{"dataset": "simulated stained blood smears", "train_examples": 195000, "conditioning": "none", "arch": "unet", "objective": "flow_matching", "cond_dim": 256, "weight_standardization": false, "pixel_unshuffle": 2, "optimizer": "soap", "lr": 0.0029, "warmup_steps": 2180}
Rows from block 6 of a small image flow-matching model, named by matrix and row number. Rows with one number belong to one channel. Each number is 128 + 24 x the weight over its row's rms, rounded and kept within 0 to 255. All counts start at 0. Numbers have three digits each.
After each channel's rows are labels from the 100 images, of 14976 (inputs lightly noised), where the channel reaches its highest value: "strongest on" is what is common among them; "lies over" is the class under the peak. Only what is clearly more common there than usual is listed. The data: simulated stained blood smears.
# convs0: first 3x3 conv (model.mid.2.convs.0.weight, 128x128x3x3, each kernel summed), inputs 0-63
# convs1: second 3x3 conv (model.mid.2.convs.1.weight, 128x128x3x3, transposed, each kernel summed), outputs 0-63

convs0.49:117123132134092077107119115127119128105111095103133156134122140133102123157134140162122125131134115078153168140154114176107157110145108115134079167114095151146116139123098084116141108129132112
convs1.49:116122121100124147137136126130122178161083130172132129110115111130139152093106128080107158125080148145096128104102138113122167095128164128114142078139142118113139110165156141133089147118099157
strongest on: ovals; teardrops; band-shaped nucleus
lies over: large cell

convs0.66:127140138122132176113121174129108147148123135097105138141100113164141130164113135111157145131142098160133108140100095125119171134112113138119137173139138161128135097124149194163092140124133164
convs1.66:109106106156112098140162132156108109121124108118128137127165107078094122090118099129126084133145132126128121093148137104133100095116090104107128158094127141126132117178092120154139102143079106
strongest on: discs
lies over: large cell

convs0.54:085139144110125113152150112133133120134080109126077125134087139108121132117145139157084112139141136084131120120152141159096162106084097109159133110059099153129132108131064105125096109135128153
convs1.54:115126134150152117124119123067100156163190113125137112108153134109122118119096120137135099133096163180136120076152093133134129149133149148081158125150155115123150138141147144130130110104100114
strongest on: ovals
lies over: large cell

convs0.100:152148148138126122076131131168148095126114157096100153133152132135154170152153165133157166140078127118169127170131128174159176108135171141165110178123151126112142148125125139118120146140147164
convs1.100:098154168151167125143110150093102143165112101105108151118127106150142133132112124101125145142092111159147128104130120129116169132143162089091133116123115085111119123150111121156158138126088145
strongest on: spiky cells
lies over: small cell

convs0.95:160122149164091111153076113131122140126108108166122110172127157177160143158157150102130139115109132124153151139133132082122149129132119144138117152114173101188150114173075139100103141137147138
convs1.95:118147154112115154149126152113083144123153117105122144102168090100080112105105103119163127146119121111086078115146090097119094174146140123153105113168112139118108152122119110122164140102088153
strongest on: discs
lies over: large cell

convs0.119:127141106144106126121131170105128117173072112098138168144102093126146135137146151135129121134165099085159135120125075082108114104173134128147158104110108115112103124111180138174178114125127115
convs1.119:137131178111125142128099128138121168127175162163084144111110164119135104152110146080131110104107160113127166134118107171146121172127109128118106112125156129125138125081121142077123134088123164
strongest on: spiky cells
lies over: large cell

convs0.61:115094125095121153103150100104096119128127122121100087082138123139159147148112092113140118143162133150123073104106122128128117142126123112103109138137151124120094118128136142131088160109152119
convs1.61:167143105128092101114123135145159139149148133121155165153109119131101089145147132142130148122146117107122165193166123107108131065139117120192155128124114130120132145121119130125164094168141126
strongest on: target cells
lies over: small cell

convs0.31:140134106101142133143121091161138104153108114110173143130106119102117113090131150160092085148157080126108140103154111111079128114156085138147160104096114102104128149181158126123144105143106113
convs1.31:154112079128121129125127130126109140102144141139069136107122134092096154104115133158127151130119095112089144127109121123103117104089089170180146101113126116154109119117146099144172114102107165
strongest on: small spheres; crowded
lies over: large cell

convs0.108:124107143090120111070161148116134095126152118073179119087163127122150109135100115107093127143189099156096122106118136137123134108119129128119122148112150150133107120133168159140134117116139099
convs1.108:142154080152119130166102104151094120131108166104123162127090144167113118155136168151147111094107107106135150151139142114113130112129092107159142103137070125108155147107125139155157091183122150
strongest on: crowded; target cells; no large cell
lies over: small cell

convs0.57:112157131141109144131123132084098151136139106138136096083130114145162103124085085080150116122083131139109136108105132163107113143097138145102102121109142144164117136106091152152108142102115141
convs1.57:181148116128142127092102123144131127140134133107145142140092115170098106137145128159141125116162110122135142164175103080098147102130138118176149127117120134119128121139170135139173100161169108
strongest on: target cells; discs
lies over: large cell

convs0.29:132120134137108147131134149132134120155129159129141123145167189157162152119145098148146131160095169134153114126119166145164125140146189154138124150155153067159124150158110124149166159137127140
convs1.29:102118165132128145124133167107142138100104162106109129106150124151088096136101101105102093123149143092140103091105139134145122088142141112154120127107145125144097142168097137139179096157138167
strongest on: small spheres; kidney-shaped nucleus
lies over: large cell

convs0.4:098134115100091058108105129141136092118163103148157122126134132111136118069158129112103112137152112134143078107124164130109096115129120156109135162127136108119145115112129116122113096125117144
convs1.4:130100102135156171165146116115153090165092163106122089125136108133108141138095097122139110161117158146085122143141142139166144158158118102160151085130099144122111150130079107149078113103098108
strongest on: spiky cells
lies over: small cell

convs0.84:136094173164143150104106103136159137111206087141146123107143131143174134164131138141113124140151127158137094114130176161141158134091118148125126136184142146113159142113155157145138124115143134
convs1.84:113146118141112128141122105155092086130082113145168130136134115156089116087106130107161118142144135177126140105111129163116118123152111093103153121123105135109107152136086114125125095165111131
strongest on: crowded; discs; spiky cells
lies over: large cell

convs0.75:134093132089102099123169117130141150108131110102198152170127098136122105124152103107123120165128080093128108111116134161081087108169140117136128169082130167145155146118101165071082134107145118
convs1.75:110146140154125126191097124151106136163125119137137081067137122162129123101125114127143138117119115134096123143118123142139143130100125141095141142131155142115060131127086130110184102095101112
strongest on: crowded
lies over: small cell

convs0.56:139130100137151131084117147161150086141142165090103144138107124092111172148159139169117131143118113157144125173175131124121144085117131110182135136169112132081127154133162132147134101158131155
convs1.56:120143136148116117097117133121137129111144130120123136136163163139171144144098148126114157130117148140167116133105143142148151154098119137094106127112148108142177123085110110115124124116170153
strongest on: ovals
lies over: large cell; nucleus

convs0.103:153136095185165132102115135109122133159104190099154118109122081150101152138139115139124146081104114124155140141143083139113148117127128123130099105120087110185112119076138100108132131154155111
convs1.103:121168160112099125093126120169156140085132113096109128144106156160174122185119164119135129147115142083078154174134075120108135132152104112132102102149139132121153138101148083089168115111156137
strongest on: crescents
lies over: large cell

convs0.41:114105154106162100134105097098114150118100130105182149185125126111106104105128144118152120148137143108115123092093098120116164156126119153127135108119144177153141099148092153155110142111107128
convs1.41:152176110113122116113096164185111107152110146165109113126108138174113158150166145155142131111123097116150133201145129077095130138148109131172148130128112110108149127086153134125143109169139117
strongest on: target cells; two lobes with orange grains; crescents
lies over: large cell

convs0.109:138159113135109110095131163117149118163145128100093164123130166124121155175159144151150140126094126123156169149152135151138138147113164137144135164112148111136147115066136119166090134150155122
convs1.109:132152099126149130150148111139088185097149151160160167123141090123113117122094118059131155137142119134141171159114082123156161101155130118094158110142131149133090138140121090117144126100125146
strongest on: crescents
lies over: large cell

convs0.65:141142146107088081110138118163139155103129158163102111117153140142136189139162136126161138154126143126152121133126142102120148143104122150145079106123157089141139148107117144118099146117140166
convs1.65:124113128117130174130126097089095110117150129186145103091121110116104100119103112158116124141113127145101135126116147145099129110123154160109120144114131147100133116142110158163111139090114120
strongest on: crowded; discs
lies over: small cell

convs0.30:148170117129114150140119117120160107110101145113127129137125155112129158115124131146117148101114114130128176136121123140168101110153160128132134207195148112102110080148145111184112105136142143
convs1.30:117116095111173155143179176148139114172144121110123133134140113114136163090137087124140135124107168157145120125140147137141104132143173155094142098132113126144098116155111137103110172098118136
strongest on: ovals
lies over: large cell

convs0.25:152165157151117146150114158138133158144144148149134119159147145177160137161138150144151170141109144155158149158135139133127153164151150167144134110136146106167157147117152174153164164159155140
convs1.25:152130128163119146150119164143114103145118099097133124102118110138123154123137106091143079087158113124127123106091151111129140128136116112086146117144155129150048121156110135165127099135151119
strongest on: crescents
lies over: large cell

convs0.13:149088140158113118115110107110117113120177180122096109100129131140123134149135092117120145155115139136129091130139182113125167139141154141091171113075160173105098100142105098110090102121118119
convs1.13:108164120112135153115139097119143072130082102132155134129112134133110128143132111124155143112097142138135106146126153127173144133147140132156131129170137128139148127084097148111131109148113152
strongest on: spiky cells; crowded; kidney-shaped nucleus
lies over: small cell

convs0.23:099167107087114141125161178126156130127194117135167103105102092113104120117124140134118132131159094111116149131169105120091135111135142129143176100103112133126105147121159115069166114151136117
convs1.23:127095140142107143127067108126140114130109146112106118119092142063150148168146141182115091082121143175145116084147111116105133137135103129109102147110094126120150125132116160157153119117156114
strongest on: spiky cells; crowded
lies over: small cell

convs0.125:159133150169106106063133140140147129169131166115122135158167140164137159170140150143134163147151115141154113160157141154149175138131130140141123163132144136159144139084094150134150139144150145
convs1.125:138143166170094094124125156164125137079146157145165103119157146118137121101073140091145100142156152117130117147108121150097100119113118111123107097148106151149117127094168105162148139068122140
strongest on: target cells; discs
lies over: large cell; nucleus

convs0.26:115110092117144094128149111143162099119108128127129175120109115117098129120138123155097126135134089098127141135152122151120123099094104079148123146144092136103107146171130104120127094144131134
convs1.26:155138120158113118112094131143128152111174152112093147114124144122167145169086129149108128121130114144163137152099110140112151125111085155123105151125168114134182100114148159170117112082156139
strongest on: spiky cells; crowded
lies over: small cell

convs0.39:133109135120105144100119109102099143137131157090082072131168148140174131139101103089128148118095160129142139121096141161158132124131178165094098151097183095141122127108112155159055150110113140
convs1.39:137159109137095105140131133143167125166126172108152165145071148126117135154133148161162147135107099120133170198155119094101112102156115141192116138111107105115155141103127132115158108139141153
strongest on: target cells
lies over: large cell

convs0.9:092161129096126198112164187087126132142165128153135105159155135127133142161124099121150121086095165166109105145101146121129132143135145130125104128119119129155138150107118105111114128130156122
convs1.9:136113131137133069112096108167129101131098138111116138095067136157126117089125164099148113163149094128121109085158111125138144116097139121157120145117117109157103086140144150175169136145090172
strongest on: discs; two lobes with orange grains
lies over: large cell

convs0.90:086140114151114162202132174100130147113133112157122117097103113145147103110122130140127120100135152090113129114119110101086113153134107124126166119147112138166131101102158086140121119129128142
convs1.90:120094136164129133176168143124119115134143113162132114111174121124115095085134119110136118117142154138086121070117154146132112113138135109112142142139121149174119127140115083132136111110072148
strongest on: crescents
lies over: large cell

convs0.88:121147124128147115113114099152107126112120122160067110151148130135146142144130120109159136139092133094139101147143141125164135120130125124139090091103135140109134138084089139114060140124128151
convs1.88:139165120106114131114149114156137108115114173118144091114157116125121174131113138095131140099099089095141123150123155112125122116159081112159117131123095145096130124123137120124100133120136136
strongest on: crowded; discs
lies over: small cell

convs0.5:145093136135100099104145096142124117125111111134121096137168116122155112132119118135112146144136152067144092140129159101128155118111131113135121057074129119119148173097098118085122138126105121
convs1.5:112107117137133137164161157127111118141130114147121108110154096103100104083101117111124084121146146136096113072116119142130124132137130105097139112125110149154093130166103129133133099088097128
strongest on: crowded; spiky cells; dark grains
lies over: small cell; large cell

convs0.91:132141130074086119141095176148119156116154104181106126134166112149122111116131115137142106161091119109122184128146140111155122131116105129129124089155144075152130154099151075146068143148150104
convs1.91:137134132162152107118077112103110118141094139141164098139126104085135114115151151119065140115154127128157104131102111101126117159107123137148179162123132146114090109151122163145163096082093118
strongest on: dark grains; small spheres
lies over: large cell

convs0.34:122183152184128128198132129123140174096132126182141111154132133146141115101147148109157138106131151133131119128121124145156143172116134142094163117145154142173119116131170122122128152125149134
convs1.34:161149133118104112093093128134145163117102134109144136146098133158123117168150136158169155136121108103159143168121110102107135150112155172148106132116101101111132124118143183118118160139159126
strongest on: crescents; two lobes with orange grains
lies over: large cell

convs0.55:086076119095162109112136123109096157095133138135134067130097109147158131126105117085147125147093122165113125107112098158130119139084142130101132125174124150120097105129130145187129130105114107
convs1.55:139179088125142147107068138143117102147104129109116118119088123134061074127129101122115112139124140136137131113172106110074107106100133136149115150110114097133147151176127196120127120197124122
strongest on: crescents
lies over: large cell; nucleus

convs0.52:116111085112145118132104113146155115147128126113152168136109122110102145141140133163105117158163114081123153135170129099102129085135104111164196117177107150104116131103128087099144098158107130
convs1.52:135140136143123128113118140111115128093159142155104142124155158132136158110090139113081118104128151134153084111088142142140166163134094131094124129133179100137174111097129120138123132115153163
strongest on: small spheres; spiky cells
lies over: large cell